Weights of a small encoder-decoder audio transcriber.
Training: normuon at rate 0.0095, 16200 steps, batches of 256.
Rows from block 2 of the text decoder, named by matrix and row number. Each number is 50 + 12 x the weight over its row's rms, rounded and kept within 0 to 99. All counts start at 0. After the name is the row's rms in percent of the matrix's.
# q: attention query (decoder.blocks.2.attn.q.weight, 256x256), inputs 172-255
q.23 100:60 45 62 31 55 50 54 40 44 49 29 54 48 40 50 62 52 52 48 59 50 72 51 51 40 36 48 64 51 37 51 49 50 84 31 56 71 54 47 54 70 51 47 59 45 48 58 47 38 65 20 55 58 63 69 44 32 49 52 40 57 57 54 61 49 55 28 78 44 64 66 47 80 32 09 45 42 46 54 60 52 63 47 50
q.24 094:34 35 59 44 41 49 61 70 45 43 67 41 76 56 72 60 62 63 60 39 52 67 49 54 28 46 39 48 54 88 29 73 53 61 36 51 45 57 54 33 67 40 56 51 64 49 54 43 63 43 45 50 58 46 49 59 42 49 50 66 57 47 52 50 53 51 53 47 46 49 33 43 41 48 44 62 53 56 66 55 51 45 50 60
q.25 099:36 70 59 41 56 55 53 50 57 58 34 52 59 54 74 41 55 33 43 52 43 41 44 70 57 30 54 49 59 41 55 45 61 61 53 55 44 33 40 66 51 44 34 53 36 70 54 47 58 56 50 57 54 52 67 43 46 52 70 31 54 62 42 61 59 55 51 65 36 34 49 64 50 55 66 44 27 45 54 56 67 64 35 24
q.26 101:58 60 55 38 31 51 53 55 42 60 51 59 70 50 46 59 58 52 42 47 59 67 62 45 29 34 49 47 25 87 46 58 48 44 45 53 42 69 41 26 65 48 59 28 38 52 40 84 54 37 40 56 50 40 58 50 47 45 56 47 54 52 63 68 55 55 38 49 51 62 30 54 39 38 45 23 30 41 71 47 44 39 55 54
q.27 112:46 77 41 29 63 55 49 35 36 54 46 56 61 45 35 43 63 40 47 59 37 71 49 65 44 48 44 28 35 53 52 57 73 40 33 60 66 50 66 44 73 64 33 61 50 32 39 50 61 25 24 45 38 55 48 51 48 54 43 43 58 34 34 70 54 66 37 56 60 44 34 60 40 70 37 43 34 38 56 53 50 63 44 46
q.28 117:58 49 50 47 27 47 50 44 60 66 43 53 37 42 29 59 46 42 54 57 39 61 54 43 56 36 65 60 54 34 50 46 57 53 59 33 67 43 50 67 65 44 59 37 34 52 44 53 61 65 59 44 42 58 56 47 66 47 40 52 58 40 51 52 43 57 57 51 58 46 70 71 71 52 41 22 47 45 73 45 47 56 60 52
q.29 103:48 36 40 53 46 51 42 75 80 43 59 50 79 80 72 56 49 58 54 52 55 35 42 49 59 54 60 44 34 46 53 47 36 42 49 48 38 44 45 32 47 89 62 46 38 39 52 59 71 31 47 51 50 34 57 53 64 42 50 39 37 55 68 65 46 46 23 28 41 47 38 46 37 40 44 55 67 43 62 55 34 38 59 44
q.30 101:60 64 43 59 41 58 47 53 28 65 45 47 53 28 51 68 65 30 54 48 36 41 61 48 40 54 48 36 57 55 60 46 39 42 64 35 63 47 63 46 43 56 62 63 67 63 63 41 38 57 44 64 63 28 62 40 47 47 44 30 70 40 52 52 46 60 67 65 40 51 28 39 47 50 52 36 42 44 81 55 65 51 51 51
q.31 103:54 54 61 72 53 43 51 31 34 46 38 44 47 31 56 45 49 33 37 36 35 41 50 58 52 43 39 41 40 45 62 34 67 47 64 53 48 45 56 58 79 47 45 55 52 70 60 70 50 49 81 56 70 59 34 51 41 54 42 53 45 37 35 53 41 69 59 74 54 60 48 40 39 71 68 37 40 49 47 39 65 56 47 49
q.32 103:48 32 54 52 43 55 60 61 45 56 55 41 55 53 37 48 42 70 49 39 27 36 49 47 59 63 56 43 53 51 51 61 51 45 66 60 41 68 49 36 01 57 57 37 33 38 47 39 58 33 64 62 49 41 51 63 36 48 46 53 50 28 45 30 63 45 62 37 53 28 76 53 37 37 58 70 66 51 28 59 55 45 43 57
q.33 097:43 28 48 74 50 36 49 57 46 65 57 45 30 29 36 49 31 35 37 50 30 38 59 56 78 50 54 61 44 44 54 47 51 31 29 63 27 29 39 51 41 37 55 41 64 55 65 47 31 57 76 58 42 47 64 54 71 50 50 50 31 48 43 53 60 47 39 34 46 45 70 66 61 34 46 54 61 52 56 54 59 53 54 51
q.34 106:43 62 45 41 43 28 39 54 47 67 54 37 50 60 47 47 59 40 47 48 31 21 57 46 63 51 64 54 61 36 53 48 34 58 43 34 76 42 56 37 45 64 46 52 51 57 37 57 48 68 74 44 47 35 45 62 51 40 47 47 68 39 56 33 44 38 75 41 57 55 81 48 50 52 57 62 51 51 40 38 38 41 62 43
q.35 099:67 47 50 37 38 51 56 73 41 49 57 40 69 54 38 69 60 55 51 56 33 41 56 54 61 65 58 54 60 43 55 51 33 66 40 56 74 50 50 38 47 75 65 62 49 13 64 35 38 33 34 41 60 37 51 63 61 55 58 42 38 53 57 55 65 56 61 48 41 52 53 40 62 32 40 84 59 61 56 72 54 55 50 55
q.36 103:37 46 70 60 35 44 44 51 53 45 37 70 66 36 52 41 36 58 61 51 32 56 64 54 26 55 42 79 61 50 47 55 34 48 33 56 69 56 57 48 51 29 62 57 53 46 46 62 52 58 33 38 75 49 53 74 35 49 47 39 54 71 69 36 47 35 45 52 66 69 59 52 61 49 41 63 47 58 48 44 67 56 42 53
q.37 102:36 71 49 36 42 64 51 40 50 48 61 56 53 53 66 65 71 34 51 59 63 76 30 44 39 43 43 38 57 56 36 56 51 68 20 69 57 52 41 66 67 42 28 65 57 41 50 36 50 56 34 55 48 53 61 26 36 49 52 44 43 60 54 58 51 57 56 55 36 43 08 65 49 40 39 70 44 47 77 70 52 59 39 28
q.38 095:61 60 56 48 44 48 51 56 66 52 53 59 61 45 46 36 38 58 59 43 34 40 56 60 21 52 29 44 35 46 28 50 34 25 70 48 21 66 60 57 39 40 71 70 47 47 40 52 64 72 37 45 74 69 48 57 51 61 54 45 52 62 44 56 40 45 47 69 36 49 52 62 56 59 49 44 56 39 37 28 73 50 45 44
q.39 098:36 68 47 29 67 45 56 52 55 42 35 31 64 70 59 42 45 40 38 52 28 43 61 63 61 29 39 45 60 66 50 58 50 48 44 78 42 46 35 54 44 54 68 56 39 44 44 46 32 25 51 41 55 38 51 63 55 65 57 64 44 67 52 55 58 44 28 48 64 25 61 57 41 54 53 51 51 28 33 54 72 54 43 39
q.40 094:55 28 55 55 59 61 69 31 42 41 45 60 58 64 62 50 42 36 60 54 65 50 42 30 50 43 55 52 41 77 64 37 89 56 38 74 35 42 42 61 33 53 44 53 47 54 56 35 49 36 62 46 57 49 50 43 29 55 49 48 45 46 47 58 55 52 38 61 46 49 60 40 58 38 36 56 37 47 39 59 74 58 38 44
q.41 102:60 56 48 51 76 59 48 64 34 47 72 47 53 47 52 63 52 53 42 41 65 55 34 44 51 79 50 41 43 39 65 42 44 45 57 24 55 59 63 48 31 57 31 49 67 47 49 48 55 52 43 45 50 43 53 38 39 40 66 32 41 51 34 39 64 51 72 55 46 66 48 20 47 53 56 78 50 58 43 55 26 37 62 51
q.42 100:55 64 49 60 64 66 49 45 52 42 37 46 58 40 81 48 48 40 65 44 53 36 44 56 44 57 74 61 55 27 57 21 37 65 68 49 57 45 46 44 44 77 41 42 62 60 57 64 47 28 55 60 39 45 49 42 48 45 53 12 58 45 46 61 46 46 44 38 50 61 28 43 43 63 67 35 42 61 27 44 41 40 61 45
q.43 099:53 44 46 71 58 51 52 57 58 24 54 54 53 49 47 48 44 52 56 38 84 41 40 32 44 75 29 50 46 35 50 64 52 45 53 29 35 49 61 42 63 56 48 54 44 41 60 63 65 65 55 55 44 50 41 54 61 42 61 59 38 62 44 59 29 50 42 51 52 75 66 24 34 71 61 32 58 49 56 58 26 45 38 64
q.44 101:51 44 33 51 46 69 47 56 65 46 49 43 54 55 36 47 66 46 41 35 72 42 46 55 43 52 53 38 33 43 34 69 68 54 59 61 40 34 51 63 59 72 60 53 48 43 42 45 63 53 46 51 54 61 38 45 68 44 61 63 43 29 51 48 42 55 32 43 46 46 39 63 38 68 50 23 39 48 71 56 41 40 44 60
q.45 105:44 50 43 57 46 70 49 40 33 48 58 48 57 31 74 42 35 38 41 40 40 49 51 62 44 44 38 55 34 56 53 48 60 29 59 46 53 55 53 48 51 48 50 55 72 50 44 37 34 29 40 45 86 56 38 45 66 54 48 45 48 59 42 26 37 49 39 44 54 68 27 48 41 56 55 41 47 43 58 44 68 43 46 37
q.46 103:56 54 52 58 33 49 52 48 69 45 50 31 48 54 43 35 44 48 52 48 60 60 54 43 55 32 63 55 60 61 18 86 44 55 59 54 56 70 55 56 40 29 56 42 48 53 43 48 48 59 55 66 56 60 51 64 46 40 55 81 71 43 77 58 49 54 74 42 43 43 67 50 48 52 51 32 48 46 56 55 50 55 42 52
q.47 100:18 57 57 37 39 54 45 51 37 47 36 61 26 44 40 48 42 60 51 38 76 55 48 40 54 19 61 65 49 48 64 29 71 55 53 51 81 42 29 59 44 42 62 36 60 55 44 40 57 85 32 56 81 42 64 50 34 47 39 24 43 60 59 39 52 47 49 63 57 65 64 27 71 51 51 39 39 67 64 40 60 62 65 58
q.48 114:57 43 51 42 37 43 56 60 47 61 21 59 62 65 37 60 64 60 45 53 69 54 29 33 45 34 38 30 56 58 51 59 64 57 38 58 37 38 54 26 50 63 43 45 36 36 72 45 70 48 55 74 50 52 36 27 50 44 31 49 44 47 50 54 60 49 57 51 50 31 68 60 31 54 79 37 50 52 80 48 74 34 41 69
q.49 093:37 42 42 60 45 45 53 41 35 43 57 36 36 58 49 35 27 56 41 31 31 45 55 65 62 52 59 45 51 54 43 52 62 51 55 71 57 50 61 48 33 39 44 44 48 48 28 53 54 53 39 47 47 64 45 70 35 49 58 61 42 42 34 57 64 55 60 46 55 51 73 66 53 60 65 75 44 53 02 42 50 42 51 33
q.50 102:46 43 39 57 33 64 50 43 44 60 53 70 71 42 47 62 52 38 52 57 70 49 39 44 40 37 34 32 32 93 56 54 47 45 11 56 30 47 57 40 51 51 50 56 45 57 48 56 60 41 47 36 54 48 56 42 46 54 44 48 64 54 64 76 63 60 30 57 36 54 37 68 36 45 53 44 43 48 61 75 76 55 47 35
q.51 096:39 39 50 38 55 34 51 38 66 59 47 54 32 74 35 37 40 52 51 69 53 56 38 50 66 40 40 19 41 42 51 54 68 39 35 29 32 46 55 59 35 56 41 41 60 44 53 62 42 62 47 40 30 54 47 63 50 57 48 69 78 64 45 51 54 46 48 59 55 42 55 41 31 49 40 53 67 36 36 51 55 71 40 44
q.52 106:43 56 46 54 53 45 55 44 45 67 54 39 26 36 68 58 25 46 55 50 29 29 39 55 66 51 63 45 57 46 62 41 64 34 51 46 51 56 49 45 01 56 44 39 58 40 25 40 40 43 47 40 73 37 46 58 37 54 43 49 59 44 48 46 66 49 70 44 48 44 60 23 54 64 61 67 62 50 39 47 48 47 57 52
q.53 099:62 42 46 63 43 40 52 66 54 46 50 25 67 47 45 54 72 60 46 46 54 53 67 59 43 62 51 48 40 57 34 49 22 61 51 47 64 80 50 40 58 42 45 56 62 65 68 44 32 61 51 46 42 51 55 60 51 55 73 50 56 27 59 54 44 59 55 63 40 52 54 45 71 49 56 57 65 57 54 52 27 45 47 37
q.54 101:54 28 47 37 49 20 52 34 66 57 62 62 22 63 54 60 33 69 57 63 34 54 53 48 48 46 49 57 43 39 39 37 58 48 42 40 40 53 45 57 51 50 42 38 49 55 43 60 36 56 56 35 42 65 46 66 36 57 46 67 67 68 41 45 32 47 46 54 48 63 47 47 68 50 50 37 52 42 31 27 48 65 66 48
q.55 102:46 37 48 53 48 38 43 77 47 33 62 60 38 55 47 49 70 65 60 47 61 59 55 37 48 64 51 57 57 43 32 58 42 58 53 52 45 38 44 48 51 45 37 46 62 56 51 22 34 40 47 56 41 52 33 57 67 51 62 69 44 44 44 46 60 53 27 19 46 43 43 49 60 53 50 29 71 44 55 47 26 46 45 61
q.56 098:48 29 47 62 39 54 35 20 55 49 61 51 57 32 53 38 41 36 63 60 38 45 47 51 50 56 73 65 38 40 67 57 56 33 50 63 53 46 48 65 67 46 55 40 52 50 52 66 40 48 46 26 48 77 57 58 70 60 34 27 66 45 54 51 45 57 41 43 55 66 31 66 43 45 41 41 45 51 39 66 67 66 56 34
q.57 095:76 62 45 47 42 66 56 38 49 51 64 35 40 62 46 54 35 23 56 50 66 43 59 49 45 32 49 52 54 50 44 31 34 51 51 41 57 69 47 33 63 39 69 53 56 63 38 60 46 38 69 51 40 41 48 43 48 41 66 69 64 58 65 69 29 50 60 65 28 60 37 69 62 29 36 38 45 57 40 61 47 57 59 58
q.58 110:38 67 49 30 29 52 54 38 64 44 56 53 66 53 48 63 45 56 67 45 44 71 49 47 58 42 57 61 42 71 40 36 36 42 57 44 59 73 50 61 62 43 67 54 62 35 53 39 47 65 59 35 70 45 64 44 47 35 36 59 39 60 47 29 42 45 62 53 66 42 40 44 62 45 35 29 55 47 70 49 41 54 62 44
q.59 097:55 66 33 43 33 46 59 42 56 68 66 58 34 46 43 58 62 47 45 55 61 26 67 56 48 57 59 43 36 47 46 36 43 32 53 26 53 59 43 52 53 52 48 56 63 37 52 41 52 64 63 45 47 43 43 44 57 40 51 60 21 59 14 34 42 35 67 59 49 53 55 43 61 56 37 56 46 55 75 50 32 48 53 52
q.60 092:36 50 44 44 42 55 39 58 50 58 46 41 62 50 52 55 55 50 42 52 37 56 40 42 49 60 37 51 59 52 53 53 51 37 69 42 64 44 44 58 55 51 72 45 53 45 35 56 50 25 63 45 41 11 59 63 35 50 39 60 69 35 59 53 64 61 45 54 58 32 18 63 50 40 33 31 56 42 57 53 19 53 74 51
q.61 096:31 50 61 41 59 44 37 50 60 36 27 56 45 69 69 36 42 47 42 60 58 58 53 42 54 21 57 84 83 32 45 64 48 42 72 28 51 35 36 41 55 57 57 47 47 53 69 62 24 61 30 47 50 29 49 60 56 56 43 60 52 95 59 45 39 45 32 54 56 57 32 08 40 29 62 56 39 52 46 59 56 44 43 38
q.62 103:61 42 46 48 56 50 51 59 40 38 60 39 28 57 51 48 39 37 27 40 49 52 50 64 52 44 51 54 45 31 60 49 54 51 51 56 55 64 47 55 58 57 52 62 46 64 40 31 38 59 49 71 60 82 61 34 53 41 58 79 31 48 46 69 36 47 47 74 46 55 39 79 63 44 17 42 39 54 41 37 71 43 50 45
q.63 100:50 50 54 66 43 52 37 42 53 37 42 70 27 45 56 59 65 52 56 58 53 52 54 39 45 57 64 70 64 50 49 54 53 51 37 72 57 43 32 56 54 39 42 57 51 69 71 62 50 78 83 68 16 32 63 53 34 41 46 48 40 34 48 29 43 49 62 37 53 32 50 63 55 34 42 64 55 50 51 68 35 44 45 50
q.64 101:48 37 47 61 42 69 58 70 64 52 58 52 43 44 33 27 43 42 44 56 65 15 48 60 73 43 51 54 68 58 48 56 27 34 59 35 53 59 53 44 10 52 60 44 67 47 54 59 66 32 46 45 51 36 64 68 53 46 61 44 46 47 41 55 65 46 47 47 58 50 40 62 53 38 65 79 59 42 48 48 49 62 48 39
q.65 100:56 77 44 52 38 61 52 47 23 40 38 58 31 48 40 37 40 45 56 44 54 55 60 59 53 38 67 66 42 57 58 48 58 44 62 57 51 55 52 36 44 54 60 41 78 41 52 49 85 28 16 35 42 33 62 55 53 38 53 52 55 56 50 51 45 54 46 45 40 65 36 44 50 50 51 77 43 46 67 63 62 60 53 46
q.66 107:51 56 46 58 55 58 51 42 39 46 46 54 46 46 63 54 19 37 48 58 65 58 46 41 48 44 50 62 76 46 64 36 53 51 40 55 27 48 33 38 34 39 46 51 53 69 71 68 53 37 43 65 54 60 49 53 17 38 38 45 54 51 43 36 29 38 66 47 49 58 72 59 41 53 32 30 54 62 41 49 50 35 41 63
q.67 105:48 74 47 54 75 67 58 33 42 39 48 55 50 50 46 39 48 48 45 51 25 60 45 67 63 46 63 50 31 77 47 49 48 53 30 45 26 81 65 37 35 31 52 62 49 45 46 65 81 45 61 54 38 51 63 56 51 45 57 31 39 57 55 63 57 54 44 40 67 42 56 49 61 71 61 75 48 47 56 62 46 42 51 46
q.68 097:50 64 40 54 49 65 50 46 51 48 33 54 55 58 66 41 47 49 43 69 68 55 61 35 40 48 47 65 49 54 59 52 67 57 48 37 50 21 43 48 49 58 37 48 50 90 52 51 49 63 45 62 69 49 52 35 68 52 57 43 63 47 55 63 43 46 42 65 49 61 45 54 37 41 56 36 24 53 41 60 24 49 36 36
q.69 102:53 49 54 38 54 50 58 38 50 39 50 55 52 69 74 60 42 57 31 40 46 55 41 33 39 42 46 77 49 52 68 43 40 54 69 62 30 34 43 60 35 67 48 40 47 58 35 46 54 63 50 63 71 56 53 46 57 56 60 40 44 46 39 57 42 59 50 37 54 77 63 65 25 56 53 43 24 58 41 56 26 27 41 47
q.70 100:32 41 52 56 61 59 45 55 45 36 32 60 42 59 59 42 37 52 47 37 53 41 51 40 53 55 59 44 46 63 60 24 59 65 39 67 65 48 55 56 33 63 31 37 35 59 63 45 45 81 49 57 51 35 38 41 40 51 49 46 27 52 55 55 59 47 39 39 54 39 52 48 34 52 46 59 51 69 41 67 44 46 35 59
q.71 102:39 49 50 48 51 73 37 44 55 64 64 57 56 30 35 40 51 47 65 77 54 77 44 52 55 37 46 54 29 81 43 48 63 50 52 52 42 53 69 38 50 25 63 66 48 43 40 65 86 35 56 33 63 64 50 45 29 59 45 49 56 33 41 67 64 64 55 59 52 57 35 23 52 59 59 55 63 46 45 42 35 72 40 52
q.72 102:48 49 55 45 44 28 42 84 50 37 50 35 41 55 48 59 35 62 51 46 61 56 69 30 41 54 63 45 69 66 59 47 33 64 54 36 32 43 53 31 36 54 61 42 39 51 54 44 73 33 52 62 31 50 38 62 37 53 61 62 49 36 45 40 58 61 37 70 65 30 44 55 50 49 56 57 40 73 42 42 34 36 45 54
q.73 099:27 39 45 65 30 58 57 62 28 40 54 55 42 49 66 69 69 59 51 42 61 54 57 34 45 49 30 31 42 29 50 48 69 71 38 49 44 50 36 53 45 39 28 54 44 36 55 59 52 64 32 54 43 41 33 46 49 47 64 56 48 30 67 52 51 56 49 65 42 42 69 26 48 63 53 60 60 58 62 50 54 48 42 70
q.74 099:56 44 62 62 63 47 45 49 27 50 42 72 53 59 21 59 39 52 51 68 49 50 45 61 40 47 41 47 51 64 51 60 26 36 35 56 21 64 51 47 78 52 58 47 30 38 55 53 40 45 17 62 46 72 42 37 51 34 50 61 40 52 44 53 39 46 60 48 41 57 60 28 48 59 45 37 56 40 58 63 62 50 29 58
q.75 108:41 56 47 41 43 67 36 45 31 39 31 56 48 42 47 35 47 38 59 54 56 86 56 63 42 45 68 49 59 52 55 44 77 61 38 48 59 53 47 45 56 28 41 38 45 56 48 59 67 47 43 52 30 49 32 57 33 53 51 62 57 72 58 48 48 48 55 81 59 29 56 77 78 51 26 73 28 33 70 49 58 67 36 50
q.76 119:64 66 50 37 59 34 50 46 60 43 50 42 52 61 56 70 69 49 51 38 34 59 56 57 57 49 50 45 52 35 39 59 46 49 46 65 69 49 57 63 85 35 20 48 36 64 65 48 42 50 49 45 29 40 49 70 54 60 32 50 42 59 49 53 22 41 57 60 43 39 47 65 43 52 17 25 48 26 54 52 65 56 56 34
q.77 112:53 34 47 50 39 27 50 62 72 62 70 42 57 38 48 42 42 74 49 41 52 20 58 47 59 41 42 57 58 40 62 75 23 26 47 43 43 42 33 50 29 46 60 39 49 51 38 44 23 55 58 60 59 55 65 62 70 41 52 50 57 65 52 52 58 51 34 44 63 32 63 63 56 46 69 57 50 54 42 24 47 49 66 29
q.78 101:48 61 38 53 61 51 55 66 42 57 51 34 66 43 26 42 56 30 59 50 70 61 60 49 46 47 42 39 53 57 54 62 39 24 42 41 25 64 61 33 82 54 31 48 50 40 47 66 53 35 33 27 22 56 42 52 51 49 64 60 57 65 38 42 59 55 52 28 63 54 53 71 38 48 47 76 56 25 41 55 41 37 50 42
q.79 102:61 39 65 55 47 41 47 42 64 40 64 42 42 54 50 34 41 72 53 48 54 25 51 46 41 54 49 43 73 55 31 75 43 29 55 47 56 46 57 48 56 51 67 48 63 41 43 55 34 51 39 34 62 41 54 42 41 69 39 43 66 46 31 49 46 54 43 70 50 50 41 61 44 64 57 46 51 60 47 40 78 50 49 64
q.80 111:55 37 67 63 63 33 68 47 73 50 39 50 49 47 39 38 69 71 52 47 39 51 47 61 47 59 41 47 64 47 47 49 52 77 48 60 58 42 50 58 32 43 39 55 57 36 59 58 32 50 59 46 43 53 56 32 31 47 53 42 52 56 50 65 49 44 58 74 38 60 40 47 75 42 54 48 39 57 38 55 60 66 46 47
q.81 113:46 71 51 45 74 16 54 43 68 52 45 51 58 28 42 40 58 71 61 39 52 45 57 45 34 60 31 39 48 57 37 59 56 62 44 39 58 40 60 63 37 33 37 53 55 25 43 36 60 67 49 52 57 67 54 34 46 43 31 41 46 59 62 80 56 38 43 33 58 52 48 66 73 52 57 53 43 57 45 37 67 52 39 46
q.82 109:24 54 47 46 68 52 61 55 65 51 58 36 40 60 53 52 66 63 51 34 22 57 44 60 53 71 50 57 40 53 54 45 50 92 54 46 67 21 53 62 32 51 46 47 44 37 52 42 49 63 30 39 45 34 50 47 56 49 40 49 50 66 49 40 61 53 43 44 65 74 49 32 62 62 61 75 53 70 51 50 54 61 54 55
q.83 095:49 67 42 45 52 68 47 60 36 48 41 66 44 49 43 57 57 29 53 63 64 63 57 38 42 68 76 47 50 51 68 35 62 69 37 54 50 33 45 34 39 46 50 54 52 58 56 47 87 57 80 44 50 51 71 48 36 47 44 24 39 43 45 42 67 50 40 54 65 44 40 52 43 38 58 54 53 69 71 54 72 57 68 44
q.84 122:44 42 54 34 37 50 43 57 59 40 59 44 41 62 31 33 38 46 56 61 59 66 46 39 55 46 47 39 54 33 44 86 42 50 42 48 28 21 71 50 66 44 45 54 46 41 39 58 53 37 44 39 43 72 58 68 56 50 69 63 40 56 44 53 75 70 41 47 57 69 39 30 43 65 50 65 49 48 44 44 50 56 42 47
q.85 095:32 44 55 46 40 41 57 48 58 71 62 45 54 45 47 52 54 39 58 56 76 28 43 36 63 65 41 57 64 37 45 42 52 58 57 58 71 44 48 42 37 51 54 58 44 58 56 32 21 45 50 44 35 45 59 39 37 38 58 64 46 36 25 45 61 53 58 42 39 65 52 35 82 46 66 77 78 52 41 59 57 67 61 46
q.86 098:49 42 40 71 29 37 66 45 61 72 44 55 50 62 54 46 53 47 59 50 40 64 49 35 52 62 76 59 66 44 51 36 51 66 43 30 39 43 30 40 37 67 53 42 52 65 79 85 74 48 27 26 46 41 66 36 33 47 50 54 75 50 53 35 58 59 54 47 36 75 48 44 26 35 61 55 66 56 45 52 54 64 52 32
q.87 095:55 20 49 56 41 48 35 37 70 54 51 47 57 56 43 46 41 46 61 65 49 58 35 49 40 39 50 41 77 64 39 50 25 27 46 62 41 77 48 48 67 31 61 50 49 50 32 47 34 48 46 61 51 52 39 42 51 37 39 74 41 55 56 48 52 50 50 55 59 30 46 61 50 37 50 36 48 41 56 64 19 35 43 52
q.88 096:41 51 44 42 45 67 36 51 37 55 52 53 61 63 64 42 47 36 44 68 68 48 50 65 47 31 50 50 48 76 61 59 41 43 50 46 44 63 65 69 46 42 68 61 27 61 40 62 48 43 54 50 41 48 44 40 74 33 53 37 53 54 36 50 60 56 50 39 72 48 63 45 63 53 72 80 52 47 39 50 35 37 37 71
q.89 092:41 52 58 33 31 50 55 28 55 42 47 63 47 49 56 50 48 37 49 35 48 65 53 57 49 27 72 70 66 30 46 52 72 69 41 38 64 36 24 45 68 57 56 48 49 44 52 66 28 62 30 61 49 22 58 47 59 47 52 64 61 67 27 25 65 44 44 54 67 47 78 56 40 51 46 39 44 37 56 64 62 58 56 27
q.90 098:41 44 51 52 54 55 31 51 50 52 47 73 75 69 43 63 48 56 61 64 37 64 44 43 49 34 36 41 17 64 29 56 54 50 67 59 45 84 59 58 46 51 52 58 51 33 51 63 70 77 45 55 47 74 36 56 61 41 44 54 54 38 64 49 60 55 67 52 46 53 57 14 57 47 41 55 37 33 72 58 26 52 53 55
q.91 110:49 48 51 53 40 36 51 36 69 55 51 38 65 56 46 37 65 72 46 60 44 39 50 52 33 38 40 48 29 56 28 74 48 39 48 32 61 71 47 62 70 53 55 61 47 50 37 52 32 48 26 49 43 64 49 60 63 49 47 62 69 52 56 66 48 52 43 52 25 46 62 39 46 56 60 38 55 52 55 41 60 58 61 39
q.92 099:74 55 60 46 43 25 44 44 17 56 45 53 54 65 61 60 60 44 43 48 45 58 55 48 49 56 55 53 64 53 56 62 60 53 41 55 41 46 31 50 88 51 58 39 46 67 55 34 43 60 52 47 54 34 45 29 47 53 58 58 53 50 51 50 34 69 49 68 40 53 26 56 50 41 41 35 32 31 67 68 63 54 54 39
q.93 097:32 33 60 55 45 57 41 72 56 59 72 39 48 44 61 65 48 41 57 48 68 44 36 68 62 51 38 54 57 52 31 43 50 47 57 65 63 42 43 56 49 58 44 65 42 23 71 55 32 38 54 33 40 63 57 48 42 44 47 63 43 27 56 36 38 54 62 34 41 72 41 17 67 47 46 55 63 58 52 49 58 62 80 58
q.94 092:75 46 46 53 31 34 36 35 49 36 40 59 33 32 60 59 50 49 61 41 55 68 63 46 53 47 51 39 52 47 52 19 53 76 54 45 62 50 30 49 67 47 64 64 37 58 32 61 54 54 62 58 48 53 47 47 22 58 37 39 54 42 71 56 61 47 37 61 67 20 60 70 64 44 33 24 56 62 68 58 47 46 64 45
q.95 093:59 44 52 46 53 40 42 53 43 38 38 49 61 51 52 72 47 59 46 53 43 53 75 44 41 47 58 54 46 51 58 42 50 61 63 37 63 46 39 24 40 63 38 45 56 74 34 43 53 66 54 82 57 45 37 62 56 47 56 49 72 45 48 58 47 33 36 77 55 32 66 50 52 48 53 30 52 61 39 80 20 44 44 26
q.96 098:69 50 53 48 39 43 54 50 23 62 44 40 41 46 40 56 55 30 52 66 40 43 54 51 46 53 23 47 35 56 58 64 36 47 25 63 23 35 56 40 51 34 51 61 37 54 55 65 42 50 45 66 49 67 56 64 35 41 35 21 39 55 56 63 41 57 59 54 54 47 56 69 46 72 38 68 57 56 44 40 87 33 45 69
q.97 108:46 46 44 56 53 67 54 51 31 37 40 61 56 46 57 51 45 37 50 58 57 40 53 64 50 52 70 43 38 56 68 34 37 57 55 61 40 63 55 42 41 42 55 56 46 46 46 63 73 52 55 54 63 48 45 46 42 61 58 19 66 33 64 46 70 51 44 37 75 52 61 48 44 49 58 71 47 60 52 56 51 47 60 50
q.98 102:55 48 54 48 11 58 50 50 49 33 77 30 40 40 42 53 35 45 48 29 57 36 54 60 71 68 37 42 54 29 44 50 49 48 54 28 79 51 53 37 66 47 48 52 47 46 30 51 18 35 50 51 41 40 64 67 60 62 61 68 39 57 39 40 57 42 57 37 49 39 54 52 47 61 47 41 65 37 33 70 28 48 40 61
q.99 098:33 52 40 60 52 42 65 72 36 57 49 41 49 49 58 63 57 45 41 47 42 42 43 59 53 69 59 58 48 48 60 43 51 54 30 41 51 51 37 45 43 52 51 37 44 54 65 37 29 41 35 38 40 48 55 61 78 42 61 52 38 57 57 36 52 63 39 40 41 53 43 44 47 40 63 52 64 58 58 52 66 47 69 69
q.100 099:52 32 36 63 37 59 33 72 42 61 41 59 25 43 39 48 49 39 40 71 62 35 46 74 54 54 56 50 49 35 62 42 50 32 32 66 75 35 60 57 55 45 67 46 38 46 66 57 64 51 44 49 29 38 54 58 57 38 39 40 40 58 59 52 56 50 65 38 46 56 34 33 41 53 46 53 59 44 68 42 52 64 46 60
q.101 108:43 66 46 40 61 38 53 43 53 38 54 47 58 54 74 46 52 68 27 45 45 51 56 49 45 46 64 65 52 58 52 61 63 54 53 35 67 43 51 69 59 65 60 49 64 58 36 33 42 74 55 46 58 25 57 34 81 50 42 60 47 57 41 40 41 41 43 42 61 45 41 37 50 34 69 23 43 64 67 34 47 40 66 33
q.102 106:52 51 53 66 41 48 39 61 52 81 54 61 43 24 39 53 62 48 62 37 60 38 47 76 45 44 35 50 41 39 70 45 64 51 46 46 63 39 50 56 51 52 58 50 31 15 69 60 67 48 45 45 33 43 53 57 58 44 35 53 51 57 49 57 48 55 67 27 27 53 35 67 61 45 44 45 74 46 50 33 64 51 44 43
q.103 105:57 44 61 34 37 51 54 26 62 62 60 39 38 32 38 64 56 45 50 30 27 34 45 52 55 49 51 60 56 32 32 35 54 43 62 44 76 52 32 51 62 47 59 53 56 41 51 59 24 41 54 48 42 49 51 49 50 48 41 53 62 53 73 46 49 48 57 40 52 55 51 52 55 45 27 47 63 20 35 51 53 59 67 35
q.104 107:59 43 47 43 47 71 48 38 30 54 32 49 53 40 62 58 60 41 54 64 47 58 44 50 45 49 45 43 34 56 49 31 61 59 51 66 49 63 47 53 49 39 47 59 38 48 42 29 33 57 52 74 70 52 21 44 29 54 52 54 63 32 60 44 39 40 60 40 51 31 69 51 54 48 40 24 36 49 54 36 52 38 44 77